A small image classifier, trained from scratch: widths [80, 160, 320], trained on cartoon faces.
Rows from block 11, named by matrix and row number. Rows with one number belong to one neuron. Each number is 200 + 40 x the weight over its row's rms, rounded and kept within 0 to 999. All counts start at 0. After the name is the row's rms in percent of the matrix's.
# fc1: MLP up (model.blocks.11.mlp.fc1.weight, 640x320), inputs 0-106
# fc2: MLP down (model.blocks.11.mlp.fc2.weight, 320x640, transposed), outputs 0-106
fc1.388,068,219,96,187,199,192,190,247,229,83,240,182,216,236,308,164,199,173,270,174,213,274,205,203,278,231,160,220,184,163,255,185,176,253,272,184,184,191,179,235,192,166,227,200,208,208,214,166,181,118,236,159,262,131,224,219,199,205,139,195,196,199,213,230,191,177,157,187,243,177,212,99,201,224,164,188,233,172,210,254,174,259,217,147,205,195,213,221,185,191,207,247,216,187,202,202,231,163,205,213,197,291,302,146,285,159,163,180
fc2.388,064,119,251,213,180,164,193,288,214,167,210,203,100,224,224,177,179,249,214,161,245,176,175,228,253,187,194,288,225,250,172,224,200,137,154,207,216,214,306,234,220,314,188,208,217,198,237,233,208,212,72,255,224,224,158,198,179,235,177,148,236,180,162,289,226,166,187,155,204,174,199,194,198,197,201,174,199,147,211,183,198,263,225,128,242,146,201,204,156,179,231,258,171,168,167,203,194,206,125,341,207,194,252,225,186,178,180,221
fc1.389,133,119,254,159,212,208,160,199,265,262,213,208,230,158,199,160,194,208,275,100,161,201,215,159,227,209,145,114,206,192,137,202,236,179,243,264,207,178,197,170,166,119,232,210,184,225,219,167,133,159,313,231,177,122,197,215,207,209,213,142,225,192,157,176,217,174,175,234,216,206,207,206,207,184,181,231,143,303,168,225,216,224,216,156,153,189,199,247,186,259,180,222,245,222,268,204,205,165,174,130,190,195,193,108,205,183,153,169
fc2.389,120,217,301,208,191,207,209,148,171,125,195,198,227,151,153,167,222,211,258,204,197,265,182,167,181,214,158,134,136,189,71,194,207,221,115,231,199,191,217,228,204,257,202,268,200,222,150,262,194,214,282,245,69,221,215,208,188,235,218,209,196,183,198,217,219,194,152,293,179,190,190,202,199,230,227,251,197,246,215,215,193,162,222,200,140,242,234,206,221,148,174,135,207,244,148,192,198,147,188,192,239,165,220,215,204,210,245,249
fc1.390,074,229,217,204,186,234,177,238,227,308,237,222,209,259,220,249,173,179,113,88,280,183,156,186,189,196,191,127,164,171,174,203,202,196,233,199,217,262,197,192,222,179,204,179,212,201,171,221,193,167,128,231,179,199,199,221,171,196,130,205,163,220,273,213,231,196,172,218,219,217,188,190,250,112,150,256,167,175,177,187,219,225,143,189,202,224,159,137,188,134,235,184,204,199,256,241,203,236,157,239,215,127,245,243,216,231,205,200
fc2.390,066,206,128,186,190,166,229,189,174,228,179,210,204,267,226,158,227,220,189,220,206,233,192,187,197,130,199,194,197,193,154,210,175,241,64,191,169,202,175,149,178,253,166,248,138,251,194,214,254,184,189,153,148,214,213,202,174,146,273,187,232,197,263,121,199,262,196,229,235,257,185,203,198,182,192,194,208,208,204,191,230,150,215,157,265,176,225,216,175,232,146,268,199,204,147,182,169,202,159,236,133,175,217,231,181,215,181,169
fc1.391,093,168,210,175,171,228,217,193,223,204,259,181,138,168,180,204,200,213,257,224,172,288,249,149,196,155,256,224,218,184,182,211,214,220,186,174,331,251,165,218,136,100,196,255,181,234,188,171,232,261,182,191,178,192,231,201,236,216,122,212,265,192,192,236,172,201,220,190,169,176,223,147,231,192,154,218,211,227,188,170,198,126,207,183,208,244,217,201,256,212,212,207,269,260,216,253,230,246,188,146,170,196,174,231,197,207,121,184
fc2.391,104,164,190,211,180,183,203,227,172,277,228,228,252,130,209,200,155,225,242,236,228,278,187,222,176,210,222,149,175,221,172,189,248,201,197,159,207,178,274,162,222,244,255,173,231,177,220,130,263,128,224,219,269,219,182,164,170,177,204,231,260,172,199,105,203,266,146,255,155,184,203,166,175,138,150,195,187,196,140,196,158,234,216,158,221,184,249,246,150,166,242,160,175,162,247,257,298,193,213,189,163,169,185,163,312,163,179,192
fc1.392,100,202,264,223,236,164,166,205,206,172,149,179,179,167,239,221,204,191,140,187,238,235,190,213,168,191,180,273,259,156,137,177,218,226,141,237,232,178,232,222,216,174,226,311,243,221,186,168,223,150,191,172,199,218,194,181,203,166,252,195,193,180,213,140,212,182,103,106,226,192,198,236,219,164,179,144,205,220,174,207,243,191,199,263,101,173,196,185,187,217,248,203,227,214,207,186,130,177,179,276,183,204,152,77,215,224,216,232
fc2.392,092,164,262,235,142,212,184,123,199,194,277,207,85,267,223,197,172,170,230,253,212,167,250,193,159,230,253,179,228,162,351,165,227,174,187,212,185,242,265,239,252,139,251,233,212,187,226,149,221,178,204,240,154,215,160,197,214,207,236,166,207,201,170,158,246,172,148,201,167,215,158,170,207,235,184,211,173,158,188,145,174,154,174,185,203,214,189,263,163,189,119,164,192,249,197,188,201,244,151,267,221,139,238,262,249,148,168,193
fc1.393,111,302,294,243,218,224,189,184,153,232,148,214,204,177,237,86,226,166,87,224,249,344,208,229,208,218,196,243,239,218,191,180,199,202,269,155,165,209,187,124,211,133,216,209,239,214,261,235,215,185,213,152,241,210,190,189,170,198,63,203,234,199,206,185,203,206,200,172,219,187,184,194,235,190,222,219,221,264,197,182,205,220,160,220,191,147,211,216,210,172,248,254,167,190,294,204,187,218,144,182,174,268,171,251,147,217,238,199
fc2.393,105,175,184,223,225,169,166,81,215,228,170,202,226,266,147,135,235,170,225,202,182,107,199,195,222,200,175,199,128,199,257,207,208,239,220,138,201,171,271,113,218,210,235,245,212,149,220,212,175,239,202,262,298,156,171,156,242,179,268,206,202,231,217,156,258,224,192,157,150,228,201,159,187,177,167,245,213,171,224,272,236,271,111,180,268,128,208,210,204,211,238,185,206,174,209,179,227,188,159,205,110,178,197,301,271,257,209,139
fc1.394,073,267,137,146,213,215,237,189,246,163,198,209,177,249,228,150,151,142,255,219,207,201,223,221,192,238,162,245,235,216,106,159,172,165,197,197,185,206,185,95,194,251,224,207,190,213,266,243,198,237,204,186,85,185,182,227,176,239,181,215,222,165,142,223,182,155,207,227,240,182,197,140,188,231,159,219,185,284,231,220,237,187,266,205,98,196,221,190,205,162,172,181,208,204,180,178,193,169,180,214,199,126,207,252,163,132,232,199
fc2.394,071,255,201,226,181,191,208,134,230,190,194,185,274,155,215,103,198,120,128,167,173,159,205,196,199,197,176,200,159,151,160,163,135,180,220,244,196,275,256,213,186,126,215,230,190,170,171,244,161,97,265,274,221,211,179,204,174,204,229,296,200,180,266,202,189,225,202,233,243,166,208,206,148,170,235,154,220,249,142,145,239,160,196,202,159,241,252,195,194,201,247,218,202,240,174,165,109,169,210,224,259,164,179,130,263,159,218,266
fc1.395,139,128,144,251,160,140,192,189,165,206,217,192,216,209,214,122,227,181,202,196,186,222,241,162,148,247,200,102,214,194,175,186,214,213,213,188,241,199,207,332,233,251,182,213,199,208,210,221,230,158,236,295,208,211,245,236,233,218,271,207,198,180,178,266,220,205,247,166,190,198,224,178,177,181,224,177,151,199,193,216,185,174,208,216,162,230,200,237,161,310,229,187,153,202,159,193,208,191,134,210,230,160,158,175,139,157,226,219
fc2.395,124,208,236,183,231,209,184,168,242,215,164,136,189,199,171,151,220,142,171,182,193,195,147,229,248,237,231,285,229,249,202,236,274,202,171,210,147,145,226,127,154,266,186,230,198,187,166,194,233,195,296,136,148,176,239,193,154,143,139,203,231,227,249,200,184,179,81,255,193,225,236,243,205,217,186,235,234,216,197,203,217,198,205,237,204,235,217,186,217,145,135,203,270,158,208,212,284,217,178,121,169,186,229,263,197,222,138,200
fc1.396,108,201,236,232,232,213,189,221,125,166,147,229,219,216,192,244,142,211,232,160,181,155,183,200,196,181,250,214,250,177,180,237,189,193,136,168,157,172,185,188,206,227,160,203,221,177,226,234,146,208,124,216,223,208,226,191,222,150,195,187,218,167,192,138,188,184,235,225,190,152,164,230,156,319,163,223,229,151,232,168,248,172,205,209,134,210,246,290,187,185,168,143,244,200,150,204,207,208,256,126,160,206,262,263,126,207,233,205
fc2.396,118,224,235,194,217,223,189,142,194,238,239,201,194,275,220,177,152,183,273,181,203,205,229,213,160,256,207,145,155,198,209,193,224,260,190,222,230,146,180,289,250,177,174,263,195,230,198,206,163,164,174,216,220,218,189,136,178,233,183,144,184,187,213,283,279,166,157,162,191,189,213,187,189,159,219,223,131,210,193,227,210,240,160,202,237,201,182,173,178,173,158,128,192,233,218,258,174,241,207,197,195,147,200,167,284,199,146,172
fc1.397,120,200,195,194,214,228,202,267,179,235,201,197,207,240,147,239,209,250,184,132,222,157,192,144,190,130,217,172,173,217,232,203,161,270,208,191,202,183,196,171,166,206,186,217,145,226,225,181,175,209,153,178,161,209,266,202,205,171,165,196,161,199,178,121,180,190,197,211,175,151,193,200,183,212,211,187,193,203,159,160,148,173,200,229,170,169,155,229,242,230,190,229,157,222,230,230,268,178,202,135,180,90,251,256,196,171,180,172
fc2.397,144,189,193,218,209,193,226,210,192,256,232,180,194,280,216,152,214,177,345,178,223,288,184,241,211,222,189,211,182,200,251,226,197,212,197,209,172,193,186,256,211,200,232,256,206,201,231,141,219,252,144,255,193,228,143,126,226,178,92,198,208,227,220,254,230,234,257,98,155,200,163,177,212,132,190,230,210,231,235,178,219,185,162,140,264,199,221,207,197,191,200,213,201,188,232,194,172,221,187,223,209,248,146,207,212,238,197,217
fc1.398,121,154,225,238,189,190,204,220,274,258,172,187,211,143,211,196,252,244,180,64,229,254,181,159,216,237,142,249,214,146,254,177,226,195,176,260,210,240,265,256,208,220,206,219,228,205,213,202,184,205,222,232,218,198,206,203,178,186,290,209,205,221,228,230,217,197,223,166,167,208,187,170,178,202,174,214,228,197,185,173,166,282,186,216,175,179,200,186,233,283,226,199,184,192,252,179,142,187,159,259,190,241,148,121,193,166,141,195
fc2.398,123,218,244,230,184,211,219,180,207,203,237,184,241,254,139,189,204,231,245,239,233,219,120,200,224,222,134,111,128,194,168,245,154,205,192,108,199,245,204,188,214,126,237,262,232,225,180,219,241,298,241,161,136,146,201,225,206,204,255,189,213,211,188,187,156,215,226,273,195,218,198,181,199,217,209,202,173,200,201,193,145,161,180,251,197,191,203,202,196,185,200,242,189,204,197,202,272,162,219,148,193,148,188,249,172,189,250,179
fc1.399,104,229,156,187,259,141,175,169,204,245,203,148,95,180,177,228,174,272,190,169,182,182,183,243,223,182,161,314,215,238,189,227,214,127,231,159,194,198,197,186,218,213,265,167,188,200,197,238,144,154,209,243,288,188,179,216,210,245,332,203,235,184,175,252,212,156,130,195,206,204,191,179,227,200,230,265,225,201,139,200,231,168,163,205,179,183,229,238,193,209,232,193,233,164,218,147,252,135,241,215,154,266,227,153,213,244,175,213
fc2.399,111,201,234,197,262,230,197,201,247,177,177,216,176,211,109,237,222,251,146,102,182,141,206,186,224,163,170,127,217,186,142,220,205,207,146,288,212,185,152,186,180,194,200,252,234,201,236,153,195,224,178,129,81,166,178,274,194,189,215,236,153,194,194,193,126,230,241,207,187,200,220,219,224,212,230,212,256,261,262,191,221,217,191,228,132,164,226,181,219,143,160,180,213,157,169,204,195,166,221,150,178,235,233,87,135,235,204,201
fc1.400,123,161,172,187,216,178,242,216,214,177,101,157,234,152,188,266,266,265,177,276,183,246,143,183,232,176,188,150,152,214,194,234,227,169,105,223,190,257,134,206,185,273,190,171,210,196,168,222,187,205,268,216,127,192,183,232,194,220,229,183,236,172,286,165,194,201,224,284,183,208,191,196,232,191,199,229,156,159,191,205,269,163,231,211,230,211,191,169,174,150,191,166,243,170,159,214,229,202,242,133,197,177,187,120,308,187,174,201
fc2.400,127,211,237,209,246,237,241,231,199,195,154,209,246,224,206,201,242,191,207,256,166,218,180,181,189,201,220,138,188,184,178,239,172,179,164,275,243,249,196,187,201,174,145,197,234,234,200,264,153,199,167,167,115,259,173,229,198,243,79,185,221,116,152,152,231,233,248,224,213,231,244,178,235,138,152,196,255,221,203,195,296,167,206,170,172,241,149,169,191,123,129,227,186,206,159,213,199,219,212,180,208,255,178,173,228,200,172,181
fc1.401,109,179,139,200,240,220,182,203,215,199,189,205,148,216,203,212,138,176,199,228,227,135,202,236,191,239,215,212,243,178,144,209,215,182,241,170,236,204,200,238,200,147,181,258,257,199,228,188,187,228,166,189,196,183,142,149,230,187,139,190,217,251,162,175,235,186,164,159,213,128,178,193,190,164,188,111,211,194,189,197,225,231,158,229,193,211,188,274,192,177,194,227,218,222,175,203,161,210,227,188,197,208,288,232,192,156,238,220
fc2.401,117,226,195,175,194,178,184,265,219,191,212,209,185,136,186,211,255,257,272,195,199,230,124,184,170,164,136,222,217,166,282,212,177,156,203,214,199,189,270,260,199,206,178,133,225,187,160,213,213,122,182,260,156,170,202,173,223,148,152,285,160,236,167,183,212,248,326,161,164,225,172,222,155,224,207,237,249,224,224,184,186,156,133,203,284,224,150,237,167,244,188,167,177,236,258,157,110,147,188,223,226,206,225,209,116,169,173,219
fc1.402,119,189,210,174,234,194,221,210,211,190,235,152,121,145,251,225,197,244,273,341,214,229,198,201,177,195,176,149,165,238,244,197,222,167,186,199,266,237,227,161,214,195,218,222,224,216,244,166,213,219,200,169,335,231,201,206,223,249,98,178,204,204,225,149,242,184,285,174,187,184,210,218,237,134,193,183,201,129,195,187,168,236,144,207,195,190,205,248,205,217,156,206,186,226,238,207,217,215,205,150,173,192,242,96,207,192,251,201
fc2.402,114,103,165,210,217,222,167,166,200,212,237,235,175,231,167,178,164,200,262,280,208,270,159,237,167,212,188,151,220,193,295,192,224,177,212,211,206,158,196,250,232,128,183,168,206,206,184,172,193,195,215,201,348,237,186,185,205,206,178,224,201,216,230,193,248,199,158,195,188,177,221,242,170,208,199,233,178,129,152,209,175,233,155,157,205,158,212,251,171,163,210,179,207,183,135,218,169,160,173,155,181,125,217,161,130,180,160,202
fc1.403,029,183,228,186,185,243,199,231,204,245,132,162,303,171,218,178,178,247,208,255,270,183,157,211,216,155,191,291,279,168,259,169,198,264,282,205,285,185,230,233,183,205,200,173,242,164,189,214,197,212,144,138,287,176,223,208,203,192,220,194,179,273,250,233,163,201,96,217,207,211,216,254,230,125,200,268,143,240,162,197,186,234,179,269,208,158,189,214,189,242,306,163,161,200,318,233,230,168,156,160,200,191,234,231,154,206,244,180
fc2.403,034,175,174,202,154,176,231,212,228,248,150,228,223,269,117,180,182,171,101,258,243,219,201,176,160,192,209,243,200,230,186,211,221,246,134,162,160,186,178,192,219,240,210,213,147,198,204,221,232,235,134,225,164,278,194,171,194,202,209,216,203,224,185,226,213,168,230,162,149,204,195,192,238,195,221,167,169,244,236,199,143,200,184,160,232,153,176,243,197,177,233,282,175,251,193,203,260,195,187,186,195,211,195,195,217,235,182,188
fc1.404,097,172,254,206,175,175,234,233,183,230,137,198,249,139,279,192,216,249,118,170,155,17,192,207,164,169,204,157,139,156,202,225,195,221,147,255,195,246,156,171,212,206,209,223,186,222,242,186,189,204,219,193,161,247,185,189,210,200,144,151,240,163,205,292,205,224,192,187,232,206,199,227,209,210,250,176,182,296,180,207,147,196,234,218,130,187,241,187,135,225,98,181,188,212,187,235,177,209,235,273,231,243,212,115,92,158,170,203
fc2.404,086,147,223,191,253,178,230,241,160,176,260,224,224,186,253,170,208,203,213,156,150,290,185,211,194,248,249,191,210,233,206,194,224,224,321,215,155,160,221,234,211,155,147,179,259,151,176,185,177,202,199,250,184,261,209,203,180,185,221,225,162,204,177,220,222,208,80,166,214,226,226,213,191,204,144,181,179,199,205,218,157,257,205,196,230,235,226,249,140,191,197,156,160,165,136,255,181,205,203,180,130,155,217,147,98,162,168,163
fc1.405,130,262,164,215,209,244,228,251,214,197,255,201,226,214,213,199,242,172,200,189,194,260,223,190,219,217,184,252,224,184,234,220,241,185,175,199,150,194,148,248,192,93,232,260,171,200,166,215,171,147,191,162,251,183,217,208,172,177,185,193,242,223,232,291,211,229,176,298,211,203,201,142,187,175,151,189,194,205,201,231,179,220,236,209,138,237,211,231,211,216,221,210,207,214,238,221,188,193,219,179,192,237,248,280,182,231,225,210
fc2.405,123,221,211,220,183,124,160,153,230,191,195,164,194,201,229,256,212,209,269,167,236,227,174,202,190,272,103,288,257,197,163,239,178,205,179,131,215,199,234,178,188,281,239,215,156,185,220,230,193,192,233,254,60,148,217,196,217,169,216,145,179,179,212,240,194,164,177,200,254,192,173,179,183,170,238,199,216,231,237,221,161,230,197,200,183,182,206,199,175,187,245,223,195,145,154,174,245,232,109,280,223,207,159,169,190,225,208,283
fc1.406,089,176,157,162,215,185,190,223,202,180,183,227,208,128,183,248,204,220,168,229,216,130,214,223,285,213,188,253,200,179,249,149,213,159,206,219,164,170,205,170,215,130,213,198,213,240,207,192,215,250,179,217,294,146,207,182,200,213,210,175,204,202,194,273,216,220,157,176,190,234,174,173,203,198,111,265,218,173,209,242,204,174,194,189,183,136,227,209,202,194,232,167,232,235,204,192,249,155,241,222,197,229,167,156,268,165,243,151
fc2.406,107,247,304,235,222,176,172,154,235,190,189,193,184,215,169,173,166,159,223,269,231,176,217,206,189,174,191,156,263,152,237,218,242,198,220,177,209,196,173,176,168,250,223,158,186,194,177,193,236,238,193,197,64,194,232,283,231,206,215,159,250,186,180,164,225,251,216,216,233,206,193,183,203,149,143,222,173,183,230,224,304,216,219,213,158,194,209,187,200,234,193,273,187,226,137,174,126,245,193,219,198,316,216,156,186,225,88,213
fc1.407,096,289,235,190,218,171,149,240,277,284,282,180,256,152,108,166,211,237,232,228,213,140,205,253,204,260,183,250,203,230,197,205,235,248,241,125,269,207,287,172,174,181,215,238,181,224,263,190,205,169,271,158,243,172,164,215,164,176,234,228,221,206,171,274,166,174,188,236,231,216,225,186,177,198,218,177,208,231,205,185,137,208,165,209,213,172,229,260,233,193,229,191,154,149,242,199,183,249,231,199,193,212,229,182,156,253,187,178
fc2.407,093,195,110,194,163,187,210,170,190,185,164,238,232,262,122,309,163,246,199,173,178,177,178,172,138,145,232,71,222,207,243,185,243,243,247,166,203,222,151,173,197,155,204,198,204,193,212,192,195,233,139,202,205,229,216,284,201,169,107,221,223,232,189,290,187,242,147,179,182,186,231,212,211,140,155,218,198,162,204,224,270,220,190,221,222,193,210,126,263,210,279,236,208,222,144,206,216,193,185,125,211,235,213,242,263,260,168,205
fc1.408,080,189,146,199,223,258,216,141,178,212,194,164,206,143,136,224,193,120,153,230,199,37,202,221,201,259,134,260,220,134,255,132,161,193,220,188,251,210,192,79,229,195,198,186,177,219,197,218,235,212,217,213,163,155,155,209,210,256,238,219,212,210,183,212,229,274,213,255,189,164,206,193,169,149,223,233,233,209,117,248,244,212,216,261,190,187,218,248,201,96,212,223,187,190,160,195,213,181,219,153,246,220,189,253,187,181,253,205
fc2.408,077,296,299,235,208,211,173,266,241,221,172,218,179,188,215,155,214,305,104,197,243,101,183,232,172,197,168,259,191,168,218,170,192,236,156,210,258,232,189,173,225,210,240,237,208,215,204,143,195,182,181,107,210,174,233,218,200,199,223,208,217,194,226,239,217,178,195,212,248,213,222,193,209,208,217,183,168,216,241,225,253,154,176,216,221,118,232,246,214,134,200,192,185,163,165,151,188,141,199,239,157,224,227,242,163,228,203,156
fc1.409,091,184,197,148,190,197,238,191,243,224,120,186,148,156,169,201,231,194,162,153,238,131,193,238,148,233,173,263,147,198,239,213,186,176,233,225,147,209,190,145,216,144,198,179,167,174,210,204,216,148,148,164,282,244,173,181,206,196,331,173,181,214,197,239,173,183,158,215,191,168,209,207,281,222,169,197,204,229,199,229,150,200,213,202,205,197,222,213,184,163,165,201,188,188,186,235,177,245,214,157,284,317,190,213,271,160,288,236
fc2.409,101,248,262,205,268,207,215,275,148,220,172,212,166,161,211,191,186,165,169,272,189,286,132,213,225,154,202,106,204,130,176,241,214,201,261,204,174,221,206,195,230,254,159,132,149,169,173,186,187,241,336,160,363,183,223,216,214,190,189,167,181,215,239,167,190,228,217,181,207,240,185,198,201,174,243,171,216,170,225,180,188,209,238,252,228,210,252,242,151,239,166,219,174,192,198,228,213,178,189,262,217,228,201,222,327,210,258,213
fc1.410,106,201,226,204,206,216,241,200,234,165,233,211,160,168,215,225,184,229,234,262,196,208,196,248,218,178,205,237,162,217,139,240,239,164,211,215,169,212,192,171,168,90,145,225,246,212,235,191,180,218,203,232,283,204,185,184,150,197,249,197,235,152,221,248,171,165,204,213,227,244,190,157,205,272,155,211,193,186,236,209,191,214,162,202,277,183,168,211,144,175,186,274,233,186,265,175,198,194,159,157,204,165,196,205,109,242,306,188
fc2.410,094,150,211,225,243,186,149,174,154,178,194,232,216,218,274,155,237,199,216,210,188,121,186,239,247,255,188,260,227,221,117,184,182,240,289,181,193,176,223,259,198,227,206,200,237,178,242,187,173,180,292,180,173,188,187,190,179,170,208,206,162,209,229,154,238,210,164,184,163,226,194,142,158,144,169,149,193,220,193,246,228,299,159,170,151,208,188,176,180,124,291,222,197,227,235,219,250,159,268,175,182,157,181,194,115,182,179,153
fc1.411,105,191,294,242,194,161,208,241,186,195,191,196,246,236,232,168,192,231,79,171,254,123,209,245,194,225,145,141,129,193,269,231,130,212,186,204,177,148,221,195,202,246,186,193,213,220,230,237,189,225,283,191,264,193,205,191,187,228,65,212,196,194,185,274,195,189,183,260,203,177,176,209,231,286,209,181,210,297,267,189,169,214,182,200,133,188,233,217,200,169,160,236,183,229,184,197,206,175,183,118,171,258,180,138,128,198,190,230
fc2.411,105,212,155,175,211,175,224,168,197,161,206,204,195,211,205,196,182,249,170,120,182,200,186,196,247,210,209,202,176,223,209,226,222,215,250,242,158,201,205,203,213,70,149,191,263,143,231,218,197,175,190,262,253,219,202,189,204,226,131,226,199,217,185,257,227,205,194,179,226,240,233,220,192,187,251,180,178,216,184,219,170,316,186,246,184,238,196,219,151,155,239,168,138,195,199,275,231,231,174,241,166,175,223,188,204,207,207,206
fc1.412,111,172,149,237,196,168,134,251,181,233,193,190,172,126,230,201,214,212,157,163,246,253,243,193,231,195,200,303,190,233,201,188,214,192,238,194,186,216,193,199,202,189,205,213,202,179,238,226,179,159,239,102,214,177,275,220,230,202,182,193,219,194,228,241,222,156,164,65,202,209,202,241,229,195,233,207,267,240,267,177,229,175,216,214,218,209,189,207,181,235,169,216,195,182,231,258,224,213,203,263,177,210,207,109,231,171,256,216
fc2.412,103,131,231,199,175,221,191,172,207,146,258,227,116,200,223,206,215,178,122,194,194,252,184,261,195,256,170,139,306,224,219,180,233,133,204,176,191,194,264,171,236,164,142,293,222,199,189,202,166,134,225,187,168,166,172,201,214,183,190,229,167,230,181,151,221,192,238,93,248,196,158,159,193,277,229,223,203,139,204,232,167,151,177,127,260,189,225,194,187,270,258,197,240,202,214,178,170,205,197,271,193,228,225,313,219,211,261,189
fc1.413,097,195,101,191,161,199,187,223,218,119,220,189,116,140,255,111,175,194,248,123,189,114,160,195,196,231,166,242,245,206,164,184,136,179,236,174,262,224,252,180,169,263,179,219,213,174,233,205,151,183,188,141,352,213,184,195,183,208,140,238,183,249,192,84,206,176,121,165,193,204,202,189,176,285,186,242,228,172,165,221,205,315,212,128,260,150,205,218,197,232,192,158,202,177,223,144,203,191,201,256,225,223,180,107,202,178,208,191
fc2.413,094,150,205,194,201,199,194,254,220,130,280,165,179,142,240,137,288,171,144,264,170,164,143,242,195,218,204,220,258,160,245,149,161,234,231,191,229,202,256,226,262,189,238,145,161,162,191,204,228,216,264,259,290,159,191,158,158,227,164,230,157,209,218,202,190,196,178,185,218,232,245,252,209,170,178,157,233,190,176,225,196,214,195,172,183,230,231,151,155,109,110,188,153,136,226,192,184,162,240,220,174,223,210,246,162,158,213,195
fc1.414,095,218,300,189,212,204,197,209,225,193,204,195,176,256,204,223,214,186,180,140,198,145,213,165,266,163,241,216,162,189,168,213,172,185,131,230,222,213,324,125,214,181,153,159,265,176,246,181,219,223,244,187,187,172,240,218,226,191,134,233,193,214,261,236,201,225,167,249,170,214,189,182,236,216,259,235,213,185,222,203,150,215,216,146,208,233,130,125,118,176,167,209,225,246,167,249,200,204,116,182,194,186,240,171,222,185,156,211
fc2.414,084,222,207,190,206,187,174,203,167,284,163,221,156,208,149,217,169,178,183,239,144,130,240,167,217,206,219,118,275,203,143,200,183,205,338,206,233,190,254,224,206,147,180,169,204,166,185,211,130,200,271,271,159,145,203,159,204,197,188,187,190,161,175,201,173,162,248,231,142,208,165,287,182,234,220,149,174,122,235,187,214,160,221,185,257,284,156,181,242,138,181,192,257,213,216,283,189,226,214,208,195,225,220,257,186,163,171,199
fc1.415,098,207,255,188,216,192,231,290,190,242,71,201,237,178,168,146,198,195,187,298,252,146,186,198,200,237,236,264,228,256,225,169,268,179,230,201,246,172,157,228,219,193,174,194,166,216,194,214,211,147,259,218,168,155,206,179,207,219,174,173,182,218,190,220,222,236,269,240,220,195,194,218,191,187,158,175,203,192,236,242,147,228,186,202,131,181,147,212,215,148,185,195,259,167,245,217,240,213,196,212,195,158,209,151,275,159,129,144
fc2.415,111,180,200,223,179,266,193,174,181,154,203,256,214,248,292,210,250,195,270,265,225,240,187,209,199,199,209,66,230,289,213,211,168,184,226,193,202,185,286,159,196,243,145,174,189,263,184,241,186,141,132,265,196,214,196,165,196,219,145,254,245,192,192,215,220,222,169,273,177,191,194,151,175,207,198,186,222,230,144,170,197,185,198,215,199,146,157,190,183,204,164,258,247,184,83,137,128,239,151,184,224,225,232,161,212,163,182,157
fc1.416,071,183,250,229,188,209,168,174,198,216,164,202,244,237,220,244,153,208,240,215,222,127,234,212,146,203,269,237,173,218,181,204,220,190,281,218,245,162,143,126,200,245,192,206,249,208,220,150,208,224,194,197,198,212,213,285,193,252,210,187,237,192,183,250,212,154,196,182,215,211,191,142,210,211,140,243,170,271,200,202,242,278,141,174,188,145,165,227,215,226,262,234,229,228,255,172,269,163,170,195,225,113,156,226,206,222,269,181
fc2.416,065,234,173,205,219,171,225,235,189,195,209,282,234,184,135,209,208,185,145,145,168,137,198,188,186,228,193,218,165,225,134,225,231,260,265,167,179,267,203,196,129,156,196,166,195,262,232,229,175,187,212,194,182,230,180,261,207,248,231,212,228,161,167,194,230,170,188,185,227,229,181,164,238,168,170,143,211,244,251,236,138,158,145,196,167,197,181,122,220,188,183,155,211,228,273,183,223,212,179,145,180,190,158,220,244,241,208,183
fc1.417,061,227,203,242,250,193,181,208,240,176,221,226,158,218,235,182,211,155,202,187,212,181,188,186,226,180,185,240,268,178,243,167,267,208,230,212,132,195,192,161,149,174,259,286,219,224,178,214,218,130,236,116,244,175,270,200,197,193,167,213,231,156,204,239,180,222,116,133,201,200,217,174,162,174,154,211,151,167,222,193,201,267,217,158,176,191,197,201,196,178,247,244,243,213,194,184,217,182,189,298,202,209,169,216,289,212,233,196
fc2.417,057,161,230,180,217,205,240,193,223,187,299,198,194,161,134,220,174,197,169,262,246,252,204,210,148,199,172,246,180,242,144,255,221,159,159,180,132,187,228,314,230,134,207,175,145,179,218,238,165,153,224,306,175,197,213,194,193,216,284,167,185,165,197,233,240,149,198,117,204,183,225,193,241,213,202,188,182,146,216,245,156,226,159,168,229,216,239,168,197,166,153,227,131,160,188,196,227,235,111,237,234,215,176,210,190,207,255,199
fc1.418,096,183,299,183,258,184,217,250,245,207,248,208,235,217,245,224,260,174,130,259,203,250,171,198,190,261,186,235,207,183,213,191,285,184,162,224,124,153,180,172,202,172,210,208,206,179,218,206,209,133,282,126,181,175,217,244,206,161,177,227,223,191,242,188,232,195,197,134,216,225,189,234,216,150,212,233,154,211,212,197,286,244,163,225,196,237,184,216,153,226,137,159,154,198,208,215,189,215,184,184,128,224,153,132,223,229,204,199
fc2.418,104,202,153,197,176,179,213,152,242,129,224,247,77,246,170,282,223,134,194,222,207,137,224,202,190,172,210,190,227,246,266,166,206,222,136,186,233,172,229,208,203,196,169,234,238,206,242,236,170,150,177,256,106,177,152,265,224,221,184,169,214,189,218,204,277,222,212,85,171,167,184,252,275,244,257,264,176,203,163,223,176,204,146,120,212,117,218,156,184,231,164,132,138,206,103,196,275,164,234,322,156,270,185,283,254,207,250,152
fc1.419,085,202,114,137,191,180,209,241,173,235,196,196,119,149,207,245,190,188,122,163,244,43,180,187,225,147,194,221,197,232,322,215,218,202,211,202,188,191,193,224,201,180,219,253,152,237,212,157,242,196,159,195,265,191,213,193,242,182,268,223,218,290,221,282,166,176,128,212,180,172,220,165,234,190,136,207,181,223,201,203,230,173,190,200,272,173,189,227,199,196,249,213,221,214,210,189,220,189,199,213,183,197,223,162,212,163,219,182
fc2.419,090,201,165,174,175,199,191,215,196,189,198,190,226,208,197,244,210,195,40,259,164,219,139,262,183,161,163,302,182,195,183,225,238,215,305,154,257,198,175,139,227,224,131,206,143,236,187,157,157,236,198,145,229,198,201,161,174,235,241,191,188,215,247,198,203,223,127,228,205,208,208,219,184,130,198,250,200,202,181,205,160,206,220,195,264,164,204,253,169,159,221,257,180,186,225,171,264,138,230,232,229,110,223,201,201,158,213,178